Rows from block 8 of a small multi-label image tagger, named by matrix and row number. Rows with one number belong to one neuron. Each number is 128 + 32 x the weight over its row's rms, rounded and kept within 0 to 255. All counts start at 0. Numbers have three digits each.
After each neuron's rows are labels from the 100 images, of 14976, where the neuron reaches its highest value: "strongest on" is what is common among them; "colour at peak" is the nearest of a few named colours to the mean colour under the peak. Only what is clearly more common there than usual is listed. The data: dead-leaves pictures: piles of overlapping shapes. In brackets: how many of the 100, against the usual share in percent.
# fc1: MLP up (model.blocks.8.mlp.fc1.weight, 1152x384), inputs 192-255
# fc2: MLP down (model.blocks.8.mlp.fc2.weight, 384x1152, transposed), outputs 192-255

fc1.17:198083102100145140130098145117156125169204090142171120115061086148119138051130107179185148145116134169093133140091150170070141167122147168097117151180174117118079102139121105143153126150104159
fc2.17:072126165149124103048114122140145173104118099086108132183194108157117083155181179092159115102094138061135155143154084073152111112089099151125145125176142154147084133068120134113133161117145079
strongest on: small pieces (60 vs 33.2); vivid (46 vs 14.3)
colour at peak: green (28 vs 6.1)

fc1.6:065135154178139142157162097132132129138088133128144093145159065123109150144159113140108152182100127141129231126040147114146131128120087059117144156121083137148091113127114119141129131148148102
fc2.6:148141081109050114091110128107129140150103181143130123129123141137143124176136086140086153050135131111152100108118134144067113117174135130135091148127133133124091135132139153112125094126102125
strongest on: textured (100 vs 40); large pieces (92 vs 33.4); vivid (45 vs 14.3)
colour at peak: green (31 vs 6.1)

fc1.399:131166138119114138130101133103118146132128099125114176120111119121120157095154086107100032180118155049179186072121114094097115127076179173081128147085180137124146132149141156140136085172158132
fc2.399:158046174069198080131139084202187128069112124158151155077103153146110147174103150144110030138125147091123105147128164083201129140118119151118111111140146111072118143142168136094118160117061168
strongest on: large pieces (82 vs 33.4); textured (66 vs 40)
colour at peak: black (26 vs 10.6)

fc1.288:195206154129183130101043067117134189114086149063116148100162108150086140133151163119156111121101170121118122109124111160158131155160121172183068082195120131102147150118156130158151099152125132
fc2.288:137146086113187136143142120134075083090102130144138123095098143113128147128088082131119109096107156086120089150144109107112138183102097124104188155107142135157153149105150155153130156092086152
strongest on: shaded (94 vs 50.3); grey (45 vs 14.4)
colour at peak: grey (54 vs 21.5)

fc1.492:138106197127131137119061057164159139142181140170148091169088077135088121092103104131206126162105034087120147155116092098148180154161125126094089143139110126113143099138100099106148134106156169
fc2.492:164143097115095076117113140168146113116158098123161075079177119096142134188094086164156166097173108085119148146147126156183165129127162154118148100187132140141186145062118089114192070162186131
strongest on: aligned (87 vs 25.4); large pieces (64 vs 33.4); bar (36 vs 5.1); palette: dark (31 vs 13.7)
colour at peak: black (27 vs 10.6)

fc1.572:123124106113142093115123185086141146056150137116137140211152202142171134082144131128146138060140153121162084124088120175069160192106149099159179054147131124153141100144075111102151131122030144
fc2.572:093146132112112125140095081194127042114065121184072108115113125174130162161143129102159092148147117085127120135148120114119098117131087134131125100110115190146129136142119108093151137156143102
strongest on: pastel (36 vs 14.5)
colour at peak: pink (35 vs 8.7)

fc1.609:164111147147147072159185086166135095078176102129115067183117137130112117191132111157146138101132165118101116149143132068110066123150123103128083122132101125135120108162195130080144100134095185
fc2.609:153111132106117092114139170118142055194075047159136152112100107171095100158118159139150067113102112119165091118131117132120147118075095067132131153109098048126049115139119148183177120093098155
strongest on: vivid (54 vs 14.3)
colour at peak: green (29 vs 6.1)

fc1.539:090135080116108150090125165150108117129157164138152091109147127189112167111166173116139107131137116098172169083114166093059119181092123138133081130097142127133137142207136109152169142147208104
fc2.539:076166160192128104166138096139123140163086118151147137105137152209147162130122115185107098137139189181084152167114133146177137102186125120117098200068151084145126112047137118147142112098136140
strongest on: aligned (57 vs 25.4); vivid (42 vs 14.3)
colour at peak: blue (28 vs 7.1)

fc1.166:137098063145089117094123128186111121141146108088136153139079182173205111124129133094146094099130109066106102143090142158112158144179141141131136131141135136087095146158088156164155142132151123
fc2.166:157135134166057147164142162159131210106136128124144111162145110117128125127122107156129111073109168144144107152136147041173131141110124071089150115171142142207106096147129113126081146116107156
strongest on: shaded (98 vs 50.3); pastel (53 vs 14.5)
colour at peak: grey (62 vs 21.5)

fc1.239:146112108083104195118111116132126110117153133118180140165138101133144052149171139071131095175163133097104155156146144104121122200155130169077172112109135113078123113155132116065086144118133123
fc2.239:164133138085083103113129115109095134157114086121088109133050123125119165171128142147134142079096116060166133133188088102187145148123126139160125158116116083128048097133110106146179128106168094
strongest on: large pieces (79 vs 33.4); vivid (58 vs 14.3)
colour at peak: green (35 vs 6.1)

fc1.439:146096114175078092103173132127120067155184112168077128160092163099106177123150134139129172089145129069113147145097138120188141117134116158140111112047096118151174152121159124088120100104156128
fc2.439:118076108120149100148116192110118104149121152147133135171128115128099141094114113071101162183112121144201178161159157134094178118167091111138152134148112125187134111099106140088123131133152072
strongest on: aligned (91 vs 25.4); size: large (63 vs 33.4); bar (32 vs 5.1); ellipse (28 vs 5.2)
colour at peak: green (25 vs 6.1)

fc1.710:132179128064092136167132128102118032098129175083148090101142120125140190106138082117137119143139084068156153149085118131097106205148148119146120065111104147120136102134132142135084148067117167
fc2.710:169104119128038158100113132126102127120192123128161186179129118163151067103122090143094185112104111074139150133130052107151163099090143141147110093155110151096079145110168149117158139143131127
strongest on: vivid (37 vs 14.3)
colour at peak: black (26 vs 10.6)

fc1.225:135121115128182137080107157141106128123109113155131142094095127137156070132152155123093137165146111165164112096168158106217098162167140128111163148163096131073183138139160104160178074158119050
fc2.225:131140119115133155163136104102123134189160099099148124145184168143149131131098083178133135089059121119128132143090147113084153109108091101168175115160137156037139111081090129120102087135083157
strongest on: shaded (91 vs 50.3); pastel (43 vs 14.5)
colour at peak: grey (50 vs 21.5)

fc1.96:100155138147125148172199146191129067135147109107137113123151165110129104139189142159134183135165185114143158148043111098131185119180173125133114086190115139159133131124113083130060131184106115
fc2.96:181139119131149133119140157080132140141096171091094153079181105141130177090132135068140182131052146122134220084136121134151159128124120155125122164100154125114139155133120127153168128108146104
strongest on: grey (46 vs 14.4)
colour at peak: black (50 vs 10.6)

fc1.737:072115120148161082126176112056128108093123055090164142131150105123092097110089084114121144102151125119099204114125202167111132137084190134120139105138083164151096159118131192096041156118119143
fc2.737:141165160144110124138167240114100089126125177038152151172173116142125133191148196094168075073140111113086112114120176121132141104145142076203127154166158077140127137072161114115120058162142150
strongest on: mixed sizes (63 vs 33.4); grey (53 vs 14.4)
colour at peak: white (41 vs 2.8); pink (27 vs 8.7)

fc1.666:151132094159108195103134118106140138114094135135100072159137115177086096118155081151127121134141122146108133179148140199184134076166122084136149122074181161092079095130147097167145145146155112
fc2.666:167155180119114113137136085113133125155070132121121116069106127104132118114149136160126132080107179118124146212114110177065138115148112123129123164071129134177092108085114114180158206113167201
strongest on: small pieces (69 vs 33.2); grey (32 vs 14.4); bar (25 vs 5.1)
colour at peak: grey (46 vs 21.5)

fc1.78:140118098160113112071155140090170139119146116161154163130106135085083199142066116098131072147133105177149176181171146126095116152104126140109097170223130174061092130148083074116114138130170131
fc2.78:138126160161210120124137102181134120113158077124134091163131172092122118172148165185140163108137110128109147111086101132160155130152143084128154092140092160206130171109128158178083128150147103
strongest on: shaded (88 vs 50.3); vivid (49 vs 14.3)
colour at peak: purple (25 vs 2.8)

fc1.350:127098157139093170142177120130150183097072187170099079121175130073132127130164225106102166146092103064119163106113156113160174153145102161121137138124113125119177169135155107115163137097154151
fc2.350:072152170052132125123093155128147135206159098152101125152087060175136072116110126124144165099170089131145106123183108096128115115154115061139129142151161151130126133134129081139146107138141148
strongest on: small pieces (71 vs 33.2); vivid (63 vs 14.3)
colour at peak: blue (27 vs 7.1)

fc1.351:106113157140104095133132124128150151177163116149135149115111105086136028150114119153097153162169105109121126123164112091154149157140109072150113108180107099087132162086109116128097139160086103
fc2.351:104156136137138112134106108094050162095093106113093181101155071156091223171119097134141100130135147064140123139095207170148128113137126176175111159121157138161102147103200131145123131117129107
strongest on: large pieces (73 vs 33.4)
colour at peak: blue (28 vs 7.1)

fc1.42:138149101097104119133124143119106152132113040112135136103108121139126121109100101159114105162109107093141143129063167129105188150110181084085097089107093136108159167163132098131080132126131129
fc2.42:181154130128085129159122086147167096111111193145121149156085092114130115116165184123142118135171139080138127140162124123068147147137121159062134127096142195184104107115111116157150144137102109
strongest on: vivid (90 vs 14.3)
colour at peak: grey (49 vs 21.5)

fc1.344:125199160157114189098087112076113125136073187192117151115114116064127106101084097080129175124162106148067084128139161117071133131164175088159134141149154105079179115152166115099153197120144130
fc2.344:112076145136148089112181143145226077147132158108156176156175140162089082168062157126132171103078157153088189146063147118139072084127152162111089112160124125116079195169137146172097160173131186
strongest on: large pieces (84 vs 33.4)
colour at peak: cyan (41 vs 3.4)

fc1.465:126127139194123118154158189092137132134162090141128120098129124176121058101120100158154146107142119124088143074150124108127089127130122064136090175133116170128145154147126203124140195101152148
fc2.465:111149124126155202125131130141065146138085104132166145124082117119133103139110147109097115148162094054142141134129164146143128112099152171179129159094083118086168112096205090161101090166174147
strongest on: large pieces (61 vs 33.4)
colour at peak: yellow (30 vs 0.7)

fc1.168:149165121105137139148132154097098146071173101180176130149160093131111116182178177153120090146119124105155098097170158127149106196118161140132142041138191115087142125127135086081143112102100162
fc2.168:147095119126194145140162081149138147182055150107120169109140074135126108126108072094132105102099114103121099077099151124122105148111145157174115143086078109103163088116161080080126153135125093
strongest on: large pieces (63 vs 33.4)
colour at peak: green (30 vs 6.1)

fc1.179:095065136122134159107199199123086089197111139106165180176140103107099110098136144128149085091150159195038144121120129101156159119142109095155090178122193177122117134127120120083164144120115132
fc2.179:157205162124141149132124148165185085130159113099168109111097127156190142126174051167097174090132085178163125176095129152163189148109134159133116102107143108080111141088135167107119133152208125
strongest on: vivid (53 vs 14.3)
colour at peak: purple (34 vs 2.8)

fc1.602:096154179124121149150078099108086079148092142092096097165193162145132146129146072138121175204175139124153154122114164117138147129117140099123117067162103087157141154168084151109130182110034109
fc2.602:082149124090128038106110130079203079077164130199090127153064137103162066122150108167133119111123125112148153182145088119163097125144195137120119209118159112142109137141113167148163090120138165
strongest on: textured (100 vs 40); large pieces (90 vs 33.4); vivid (34 vs 14.3)
colour at peak: red (32 vs 3)

fc1.60:178129110129122190155152104120109095114119148119150132126165122120120081097147080111143118148113133136139137133111131144173127106098191108116144143178189104097113170138100184133155108147148167
fc2.60:118105111188148166117120116134129098157129138143144104157116113169174108129095141145096116133122101168132145152135138158135121135132131147162122090130079142255111127066105118146159136122148192
strongest on: textured (67 vs 40); large pieces (64 vs 33.4); vivid (61 vs 14.3)
colour at peak: purple (27 vs 2.8); blue (26 vs 7.1)

fc1.151:184112097169165137097077155073109125184100151122126123150130112068112190097174131130150114138118179135110112094102122134142144132088131138141181137166118130187133196124094128096237119166161140
fc2.151:126092076131118121156114147165163132152104163134094125099146132156199118142170112130073127156159156152128175144128107109113131126138128136087164078080166161108111141117137182193090138173130085
strongest on: small pieces (61 vs 33.2)
colour at peak: black (32 vs 10.6); green (25 vs 6.1)

fc1.67:170065141142152113182167140104092143159192185093141128168133104159151148107110134187128119095129131126118149160142155115087114132078175105144142141104159126155133100109146130174030136111163173
fc2.67:180138201078137134131124146125140138105131083164121130137086081198088146159157130108150206128106112127108163090144114113160090094172140104151126165129081133106126152112090105145059164141083024
strongest on: grey (59 vs 14.4)
colour at peak: grey (56 vs 21.5)

fc1.418:132138126095078200146116124183117070143143190105133087148143189127090085156154159145153094085124166135178138112153093158160162104194122085133125132137127127196129168189100138090134148063176126
fc2.418:122145158179152098155145164118156119123146122133134178106149142172120126085185148107136147115141112133097192106096120125120122069097122142147128207121198109125111135176144103173071109154153079
strongest on: mixed sizes (60 vs 33.4); vivid (59 vs 14.3)
colour at peak: purple (34 vs 2.8)

fc1.470:150150160112139115077197139138107145116103096128114132181100183118134110131154136106145099100135106119119159105181121136098142117097107128092159111122168146108118118125168128148136096120074158
fc2.470:128098120157153122129136134097171128107130184062083131193133180134092134142094123123142138142132164167147102059086168151143119123110103156115134108131127151168096123120109110061126135102142118
strongest on: vivid (82 vs 14.3)
colour at peak: purple (43 vs 2.8)

fc1.404:146110132118087170113103180103147140127158115107081113103130117071136138132152143100086170148116147140124129136132169116140112200095147134153116128096195155127140174188044113120149122067091168
fc2.404:062159126068118124140128129148123165165100125139071126133164127130108141111127118126141093154097120143099134126140066119153207096104139143115118116044110171093151132154173087123134129070180113
strongest on: small pieces (61 vs 33.2)
colour at peak: grey (49 vs 21.5)

fc1.198:142147105152130112138141117139109077115149086110131176108134140111079133168101055136176130154131133143126107147173104083142168111158135115043133136162079142151124152183134079125177109156150167
fc2.198:139103163125108144160130113153152195115144105091092189110165072098133095148121109143148133150198092158136128116185123071191075101095091168112127096185075159095158098120120122056185101105077173
strongest on: cool (40 vs 14.4); vivid (36 vs 14.3)
colour at peak: cyan (26 vs 3.4)

fc1.479:192128077121133082149117168143103127100165113129085130154144111086143088094111138116092158104126159161127122124142130164173148145150155160138144114157166130149167142136128152135146097084133105
fc2.479:144120155104130167171139146106160102093122127094139185086163165174149130156175120197135131138105112152116121080117120103084143145185110143112107155100109102059122119155126147136147137217166139
strongest on: shaded (96 vs 50.3)
colour at peak: grey (57 vs 21.5)

fc1.704:133164154128108168091067105160111126169128120155147128146172166131160099142151122110126118170152076111140148150158131172130142063132147096169062175078138143123109109135089136072143117144085158
fc2.704:119139105194171144130132171108127169092146099130090185126126134165108098076109071125160145146162141171105085101112137124101051159130134122117138197136150123083131147218085153169141144086113154
strongest on: large pieces (91 vs 33.4)
colour at peak: blue (29 vs 7.1)

fc1.757:170116116119187119158147071133090121085038145100140094161101117079056139097151139120120162078098130175132137113130135100124183128072121096102113133103122150094134101145127164063132136171154175
fc2.757:162133149163151159154124103185158139152134077090121191112114078094170109138131135093109079184132189132079140097113147076126139127078098169114119070152095160179157106158146090175103101107177123
strongest on: mixed sizes (60 vs 33.4)
colour at peak: blue (33 vs 7.1)

fc1.154:117133153121100139153113126091083107084116122118120072129145116210135090131092133145179143175151130110167156168051108114116150131122108128120096127157139095101159058150136221154149113122145219
fc2.154:069130114118135132138136141134151133084138096146136153141133143133134183082121043069130108165175197110141079202198098170152139136161158067154130127112086102155144141093164067096090142167042125
strongest on: textured (99 vs 40); large pieces (89 vs 33.4); vivid (35 vs 14.3)
colour at peak: blue (29 vs 7.1)

fc1.103:133159095113139163113152121159100153185093167018157156161095142111134199205099110075129145100123085112162167134188116110126086100037154133132181092106123136087157123205185187118111142087161158
fc2.103:196148142087061096143100081134149131079159098126134189158145074104117101071133108103149204184063099071124164147123108101094074121145189155062118115136084123208101158130145149055118113163126150
strongest on: textured (90 vs 40); large pieces (87 vs 33.4); vivid (37 vs 14.3)
colour at peak: purple (27 vs 2.8); red (27 vs 3)

fc1.441:107143133122099168151106142138108124122167101161118169202170169108115170163137097133146124049061136162103148083153158131078164146203183141068127089125155134152110088082156097143159130147109132
fc2.441:157113158086144176085129095141148179127058171076124143111160160126126178173143102116148105077149147091144093148089188142107064133081134134107103101175140129132132113161090116116064174140085116
strongest on: mixed sizes (62 vs 33.4)
colour at peak: blue (25 vs 7.1)

fc1.232:150159158161099078138146166192102126133101150124134172073118116140167108158142142163077163064173146129129070168080139111101146082157149114181154110103133114085139170133088123144138138122154119
fc2.232:098116090135139162123121102147094194157106065116150166109147167088131125106134110122122147183137137099173104185164131127117155168120085116126132065127117187054160091125083090113094131112135169
strongest on: pastel (48 vs 14.5); grey (38 vs 14.4)
colour at peak: grey (65 vs 21.5)

fc1.309:172130120139142167087157133157126169076132163182140095172159098130118134094120117114097145186135186147113151168111139123077139136162100122117122128197127094077160204118175157152101151169119127
fc2.309:102074133092129093126121100094149155154114135090100131103109111156129164115166121165137101066136164108143160075147073113149101146145132181160139109082138155135025136143129119135151167061177162
strongest on: pastel (36 vs 14.5)
colour at peak: grey (46 vs 21.5)

fc1.475:106100114073080089091136127128098126117156134097094150110158182161074116119143156074137117119171120095152147133131120059152102122098111112138058117098115116175154156141085179220088060127109224
fc2.475:153187116127173117134134120125098179183160194078116158077098103126149162142110113180161152130067064149112142153145105160152160139137128101149161184089155131098133102129127111192159183103173126
strongest on: small pieces (66 vs 33.2); grey (34 vs 14.4)
colour at peak: grey (53 vs 21.5)

fc1.474:144208149158153072125106066122098094071111122120130108161097126134101133176077112139120083120078151141114065203114071139111153190118150101112110138119128100187103137095188105076083107145110154
fc2.474:156080100129094115142138170168090137147151107068179129111144084095123165105113102123148099091121063142133169130175194132151112114141119126102149191140177137170180073089126105150170143101192110
strongest on: aligned (69 vs 25.4)
colour at peak: green (28 vs 6.1)

fc1.182:142063142192173070137121108137174126120159120087167171151120150086098150159115097147120156132115101134115122148163123160094119135094123171149148076127174059165163109119141172134138100139125148
fc2.182:116110113094118104130137115129083102095135120177170122146188113121163094098177215094082166195088107078133121099146185107115117124147106136147129089116019177114144125120118109101157144118128125
strongest on: gear (27 vs 4.9)
colour at peak: grey (44 vs 21.5)